config = dict(
    decoder_width=256,
    decoder_bias='none',
    orthogonalizer='newton_schulz_5',
    adamw_lr_other_params=0.0008,
    lr_schedule='cosine',
    final_lr_fraction=0.01,
)
Rows from block 2 of the text decoder, named by matrix and row number. Rows with one number belong to one attention dimension. Each number is 500 + 40 x the weight over its row's rms, rounded and kept within 0 to 999. All counts start at 0. Numbers have three digits each. After the name is the row's rms in percent of the matrix's.
# v: attention query, key and value (stacked) (decoder.blocks.2.attn.qkv.weight, 768x256, the v third), inputs 128-255
# proj: attention output (decoder.blocks.2.attn.proj.weight, 256x256, transposed), outputs 128-255
v.47 102:546518452487487528489521511490478477475478469454524474540503401525512549435577560461503519519422450497570454517525494538490470480511505487443599462567540466485516432497477528460455467499528515477473492436465501561453482501459577516415580499493590482519448548500599450461526435412465556524465543495542569544530405502479526552537489477509450534530458476480467498524516457502444538482484
proj.47 105:542558533516503463529493470550497503524488517444493527460509541472430545509416437518512433464569510523458502486510559436522452494525544479454449518463454497565445510468523475455497565541422519462534504591486501529581524457506477491506487509521492499484496446419512443526534577521632492474534498566512451449464475539517503451505531478459497428491525476503482474459491485507511489447438
v.48 114:479497490446478487463588518510486471503478534575488445505504527531507550539565537480503447466523444469488491508492437444460513539432502508450480459544441472599455481562510509497468520499524617448452520474514453498434531478521504489478475572469490536470551602515506533505510552490482459511521553411516549523530467459411545538511484506480496436453559530489488540560576555500512537509543
proj.48 106:502488504487499510561476440532468513440540529415532556502474465512478525510452493483523548529529536476442506462525573552528494491575523454480474522435472529462502507510507472511527497521511502525534479511461566460587435482475516505495504505500467437495547409439515431538503477525554519518496478626530468527526482552534445456488530508466479536534473539501444518469459500523524490515482
v.49 110:586504497503456483473496451424499475430518603548504476495489538542533501472515546505509486510553509452455441420495530622516466442473444506520502538506542469508561467464458404528444447474564496478502470505535500524450535472493460465517518490524525521506513528541523494556525497491374501511494418478488494565439476528480524494562478473518523515466493525512482492563552492553505478422451
proj.49 113:461493515511445553475518550541501486522528453469455501499521477542458518495475434477496503493462454524528522578493489365486538554534533521464503460524490486532491521490531546509490594521485483526480474550511526525447436488480490524434469480508508506420540445446461491507513462472594537476505564576502491554541494475531518515469516579453412512442508500448488515428425524469474518536521
v.50 107:494518495474529509477525479587576478498522538555552473498521414464490512454532533445425465492502492493522492451538436525435535555517533469510554452469519543477574480481493503503472500512540449485484526502493513489539545532475545491427534489490427552428543553448554433465561546500484455484488525488523521468550561502520417564503458500550460496553491442442449496567502481478433494526516
proj.50 107:461507520527439516541436471456438560512485534465516524514437549553523473466453503526570560540494499489408514446496519497534446474479478479452449483533486517514463516521516496520557514487452546577544489485445550461554464470494498502561428517502494449533499473508476546475444434538594551529502512595558509447455472533531556502428548485534483476522489526485514477495466512521555544465457
v.51 101:463482542498546510517506536510445510574487471533448536469492474525481476524471573502464466493467529606508522495525473405435592541457510519511511475546446500493436525515558525499509541498519484540453504492473437498534479518492508523577444514531455541525613470471431545503470528538527505562505495464569526451530516529418520436477486558432463483520523542538543487446554583434553518465519
proj.51 098:495437429437565460498479540449572481435512533529513516493464467487539498512551488525570542573503482463511559488500495545514466501520491483537478486447511505471522495473531464486493371460523595512523516447562578513489538509525510428450523502460485470449461547593531485419553482495433484525508450453489493533490564515547468497548472454523549523494460504513412425590497506526548482536529
v.52 103:492473533480542492471445468489498534579481445479411498484548454480464500498450520583512534483561500551509445502463466492464517560554479452547471486521491557439487583534543495479574572605472485500492518534473484481574448475525503483601513489445460461523500416469470474466545421545510499522504516556570466487450516523455535509439462514433505489478560535495533455418479486454537553474519
proj.52 109:515500468503520500503522570468555442462548501566557474502482514496526464512522492497430484518439489521538516546527479502465537478427499553525523472497562500459488427446501496518472355441556478488525477469528495497409578566465444553451506498491485514483441601605487514450502498514466485505464479368456506483537525488477484486557470487595498525527445502523498529585543565511488495466539
v.53 107:530522528437543504494454477503526452523526437531453469516490454540472471500497535520514564477486481549478420427515518526505489480457468509540498494524471506508503515528520503538551456497542446518419444470403506470489487525480520477579462485538500546474510487523474465467594466449513515566524483579548458513495459495424562526515488524483521570485502503527472502512498550498488544486518
proj.53 106:482447502552477515535516571435528507573515507523476556474488527533477497474474478493477465512430428505521570527430462466491529502469545541463488516593605462475480484447545524477415450505509503521495511509577549536462513522501498486396508451476517437444532522515473529484481480525542493490493494438492478534514538543475484438523493487553495440496476507500547461485436520538518514506482
v.54 139:523509471485473565534493472510487518585456446403537507488532475501481498519599499547502519566379472518548502575506453444466510526492499475465475456470461461577447497505504545414537512486479582488522522465462489505467512507534499534495511501500593487526463501513526535479473544465501521490450484488538562487534498449448554471500496499494557466494493477482488485447475538489447565551487
proj.54 121:532538490556542447496504501508465440447502559531520528529491492478521519513404496420497420412571453510437477413517548541487484506505608547509487574510555536457491509538482546555437463530492434503506480524516455476536495503468484477475598494490422511529514502510550460520522518507516487525558480504423529490536461571506472499525511457480505515473514504533481551569489468513493450425528
v.55 139:492499472484490445486538420457511487481511562451506469533521581508563598511498512440481506487514463507480505525482524537484475497531527510454467487545461464441480453536412481521495503522559583473537520523506482571458507523519499503456478516484549529610545519553536485491538431519475569527558517465474502565466397449492536486589527484501478423498467499473490520542483415483494545480458
proj.55 134:565543536448476538450514513544490520435508467467440497438496459484471497504442507552467498533557468465516470544464522421516559475533472474483497478430476541569478486431579487480489564560493452466533474564497527446553471465447519511575494469548503462398485457462535474532486499469562462469485526525565487476538529492492526430457500493459426554470499528495548548476544582538527528553536
v.56 127:523515475483505552485502581524435530500512434587488566456535418540475438491513495507500459503518525428537494470521580537512476510509467518532574482576517497487539508438521472538491483561525407542430459471521516496602451516434486472560514482520525470482469492456533487566415534447493501462450503559551501496482577591509464519495523583508451587549531531518446483494531491502531435457525
proj.56 122:448483503573516426516478417433579450556478527489556502555504562475461538473513474511502453521462496535509517466518505460493498518462555463464516474459510486529486537498485484447514506453440600534487573505431464537420520443592517526425494552467518521490428492466442562422580472527478508518567479494496504466501441473563462542519447500511561428491506479508471431485462462465482468432429
v.57 116:496591491542451494601547427505487483475542502473547517473499577546565451528472449436508422462433423529506565543497577548533512522531469560453501447532509485479485456541469502502501514447505560481477496522514526541402614585545457470447509580493535521581495475511472567568432533453538584521534481520477547482493468503518471472549522449501541498526455485537525524506471488508478520493488
proj.57 107:512493494484488460390478493559451553484448478471424530581590514473480533500501519519498493524599517485492470532481546484486486466563493461506525518439447500525518518493497466511514539593492473461486548474483445469511420465464482487522527484558516443476522515438521504513529463513499387449517573513485500565513504483456548480452487532401544501464541506492491494462524482521509496533521
v.58 115:541531471579491484512548486515514469506429499483584501452509496510515478406554473471448480485408460456465520488539482535445517517476530490520550510524497476496481532464502458459452471456555442471499503498555499554440563538516483484461596521483537500530480510497542513531450577503474511507525500481477636512489497472487443499574470524556493480534490469476439475542561483516456458460418
proj.58 109:451519520478484517427460468550444499466470506481469520570494464533465563516474512480559444496537527477505466482517555469571455475529577427446481498487487504562499547562508525516497563589423508487462510517416497492555430471450540491543458507540502490461525447464557501466483445494527461519561536575518501502580529551591474542455511501411521465478534503450480490470464478461491503526510
v.59 104:436451484476514505551477525498562454528515539442506430450508513522537511413574519560511537497504465529533571553475440406494520532532496512543518531464471456550417548542531569466430464466486493497441498493571478442456542499483527507446581564457513526469502523467457458448473485444539527504616566430404562539497459420461502511462484475462498459492464489518526484475472567507509547483485
proj.59 103:512523440435491483530455444510455531507505479508500549537464480477504546560455480491485493493562577440462469442456476524592476472486483454467445551580447507443537486470472478524511571521569548521518466465496576532537502548483464497558426484524466475476563468470484481587558478524529422486444501567489409583520558575460495496494532469505506510505506500522443475502524418513490457582531
v.60 098:518525439523538503518503539547471546520524430476548500508543463560483497438463485500510515489424468477506471435524563533517511544528508528532575431561528451514479433511442457503535539512509456498463499504467545527507497564455512453493610504492513465498442549527466519532490456434566495423471568538486527555500486498453453578495458509576461522520468450560410472497465475499487472499474
proj.60 093:501553552494399455438496442501489471491438538524498463568528546476467514518465512490489408541540496531583498519534516434459498450479504479407458543465499536549476548578513539477520490522465531495500505498483478429496529429539457522492417561601493487520476477413570545480475513516526468540531471445520473462531498500539556459489516483456593481498501490453612504479552510511484527455511
v.61 105:486469516505494507577485521543471444618448416456491501475467463463493453488488441514477509488500504544484574531516484456498521460447467534514526561446511518526410558505562590514553466414459452517452487491474476461431511487475505518480505537541472496511496472500438549491514557525578473492567526543463516482456477445466523539527485505470520579487538530464496565449530529512521532486469
proj.61 104:497471533561533534477534510513558510483503546548461506495458548510522525495562525449575480444456479442484468490504469575521463517472578506506504529570518406489568430526463531476395507541557426508454493467550487530523495552530540460495499429502509459512554496572530463466505503495425498502464497430506517498536576567434436490527501474503556430485404471561539410574492481498480462511492
v.62 099:511476557470573498443477499504521494538535491548492467516465562496500507491512540440478477564531493603496448494463499508578531472436514512536525568487498451478518522481493531499521465482554425519459472495440448572544535511458520494572458486567462507484490532553400517532543503507487422484522493490451432537487462487482523462526428556525450505500488527552489474493464557479553480526502
proj.62 097:539492494480427541546546537441557519526506510491407528464516507521487515482458480564529511468451421469523532486496472467440488553485480535458477493579546456522477482499526491478449429436450552506479479514596628443453505460563506460443485504521547486475516518467545522457489467529533540520442495512558465527507503511408486524447519507488512520445502510494574491491548501546475537468538
v.63 122:477467521432474480453495590551472452578504497586517508523534467523447531564533516504556456460556536500463454490552423576482524481493440441567521537513541509460556565494457474537538496508481467513420504570491521459528498432419514478581442499494522504495526460572491522501502539517521425460429542524565506495470534598482477542513479550512450521504527571551438516514487483510559506478518
proj.63 115:471492520576536508575491469492546554470522493521523531526452492505507469459492498456472558512377468518521572427510537464419478545452548558450489417557480490510462454522534513492523457478516496552569554398478469593428509596549474511418541514521474489469487552475443463428515498497488551468535439500507505460549473442532484550491489469574555510518504487500519436495481516510433476470457
v.64 093:599459546503483483531518472485508500491527578499604461480497488542475488511505434507501503518472549498473488419548474442506460520507483525491526528496488523493524426522517533437482495516551543469567518538520522535476555526540470495480502471422534473509454485478553538505502517523489477522479485445450506464507503547469508481533509445484491433449498447560464425491542575515523487493456
proj.64 098:446556501441445505497543543513489578559526526526484561563569454414465440532494522480468509539547504477518573517473511521540581497510532456521482481531522453513470523525454528528473559581455538444486502480424471454501482487509474528586460544444453465458464528508454493462458465399559439500468517531510488494539487524574526513539568541482555558499574517376465492478509471463495564504549
v.65 092:480482459512512488518524489468556494471485535502454555543520517486467551430489470504502513467565453492482514508561444553504529541524440454543501524540456547485507477481532458467523449531562550491497547524533512542505539516543483546514538548481504583527506476472562468517569443570449567572552491536480428463541497413464440395495463493417468572487498432541494481532473512502492439494533
proj.65 102:509467467467494431487443433545536426534488409480459484482522474517519487571503519544505483475522495517500453474492510398559527497455589518515493501495502500488576508527493499567515456470506495517531464504601500549533493449472569523482487478572482453519532535480402459464454531506469472451494451447508527528489475510489594558480411505555495416483472515484570465525572454493582482495544
v.66 074:498437558436526420449497500460559513502452430547547506446479450537534571508495530439524451492556507496502489493595526556456544449520510425529518463505587487430511471437502456426478483513499514525543512493549538561522482463517522467510499571581517403505515417526484546520495520584432491549499485534479501518550448436554436489531518517524469471489502464503559538583535583498508474472495
proj.66 073:582486498539500543566506485499493457555528554464505439520507539475489427454466455506494463468499560474489456459478515482544548537503480502489519526528429489535529520517492528547533531459538512476548483595515487501472524515510545479416500493531403504565522543456531447541480519474522472469537451463460470428473512476512608524472487407497504520529456521485465493422580479511522466539537
v.67 095:513587509529457503548512517504511495444529517442519515558429450550506507530506482464477468529455490505494424409490528465453467494519533532529520528531536493585450442524565516525477542571473463475446594486513479515448531568442510505420466504524539474506482529402535461466512517577499443483461528536463509493551569531546513454483450535526441421577577460549524432481452499442529462524477
proj.67 105:479444505432486483488516550512468551575535558570550475481573479459494455516463558464524521482482520454467547592494477563500548467519407435474526504500539522564548442486492509463503499502483533422480521483443478458518464445535449518596463642479446464496467489540509603530446502410519448531484486464467519479488477526485477582530561440412576493529475544429507557530607504529504586523474
v.68 098:491477446439505531519512479462431536480552458540452481523466394469482505483476459483486455516488503506473473454485471459454508503565435547500551490507522472487477442515540532576480518464480522572507551511545530510456526596578517449509517469544468518474391514444487437463533521491516485492462533512540487482426536528571585499504479538509482470510561486578509462473430475485580508573456
proj.68 106:559540511483526501476504591512501491559498585518536518510516499461513417548465538499504525489484456498514537493495504501487537462412481485523579485451561472543539521430427535411500505524551510426502455451518518472575439477453421484580450638512473459498483507571502574494454479424508523515517486490444523469553483543487410528474492545430531463537506509431453485560571573471495546440487
v.69 114:520416483497495541510496548532463519524545500485472421544554487439535502566480543518539432452487546502553464564530414482502530501558457493503531493536498515533570535443524411505563501467478496502529443454572580457550432483553428468486462507491444482479448487505474451503440499529526538536472480517522504477456541480471432535466533488534481557456505522521529504527516510435541529512471
proj.69 120:520535503453557506589468453433537457506526500534517551524479486530510444572558466467506471461514466547495566451483457458544517512466524537517552541549524474471484519562500536506511498518517467529495509499517511550483474501452503549489500465511456511528526503539478471465569479434530519468546516518455431518509483547550539437505520499523490491513518501498492507507393497584490472480502
v.70 093:546535478458481495476509525568530503563512459542561447504500460505521500585495496477502497510457540575559474507572488444520480479541509528493478470449529513512557490475528506543539559443442486543522380505544512441489442475494426611515479481495534443462390501523487448495489491496531473510455482523555502504473484563525528560494456475521482533512487573476473518533498506444489516433462
proj.70 098:514532561512591489525500523420479551484483541520495534500492496521542447444506514468498482508475496465487504493482518542459558488514495547503507531564531474521453548463470531442477563527552449483466584484484563522528494531492462449468506498439539507579523443501451498587546468415510547457544511520439455456553511516506428479506616553500483480545546457574470500442420510515509476467467
v.71 101:423504521505478472501496510517485458486552534484487534563595548530544555459478576478588538470470536490514495528539482518523493483542387487474490531429444530504500477507542372537528500498486605558506511518457517459482450521397506499503471512478543487495541494479523480520457562556514537506521526530494431541553513462446498455467518444504480511522488517493524538510485475507411507508518
proj.71 116:537460492544521480489426462462600514527508373534459439477479540501534485512572490496457392447522501539553434514459514429488486525493570545536467535488502480475547535460570560495470512487461385425512482526520438553512526467532516550432568479521475561524477523515457559504575464440508487525565497486481477474553448473501516503557437472526475462490450499556598500470480506548484456486536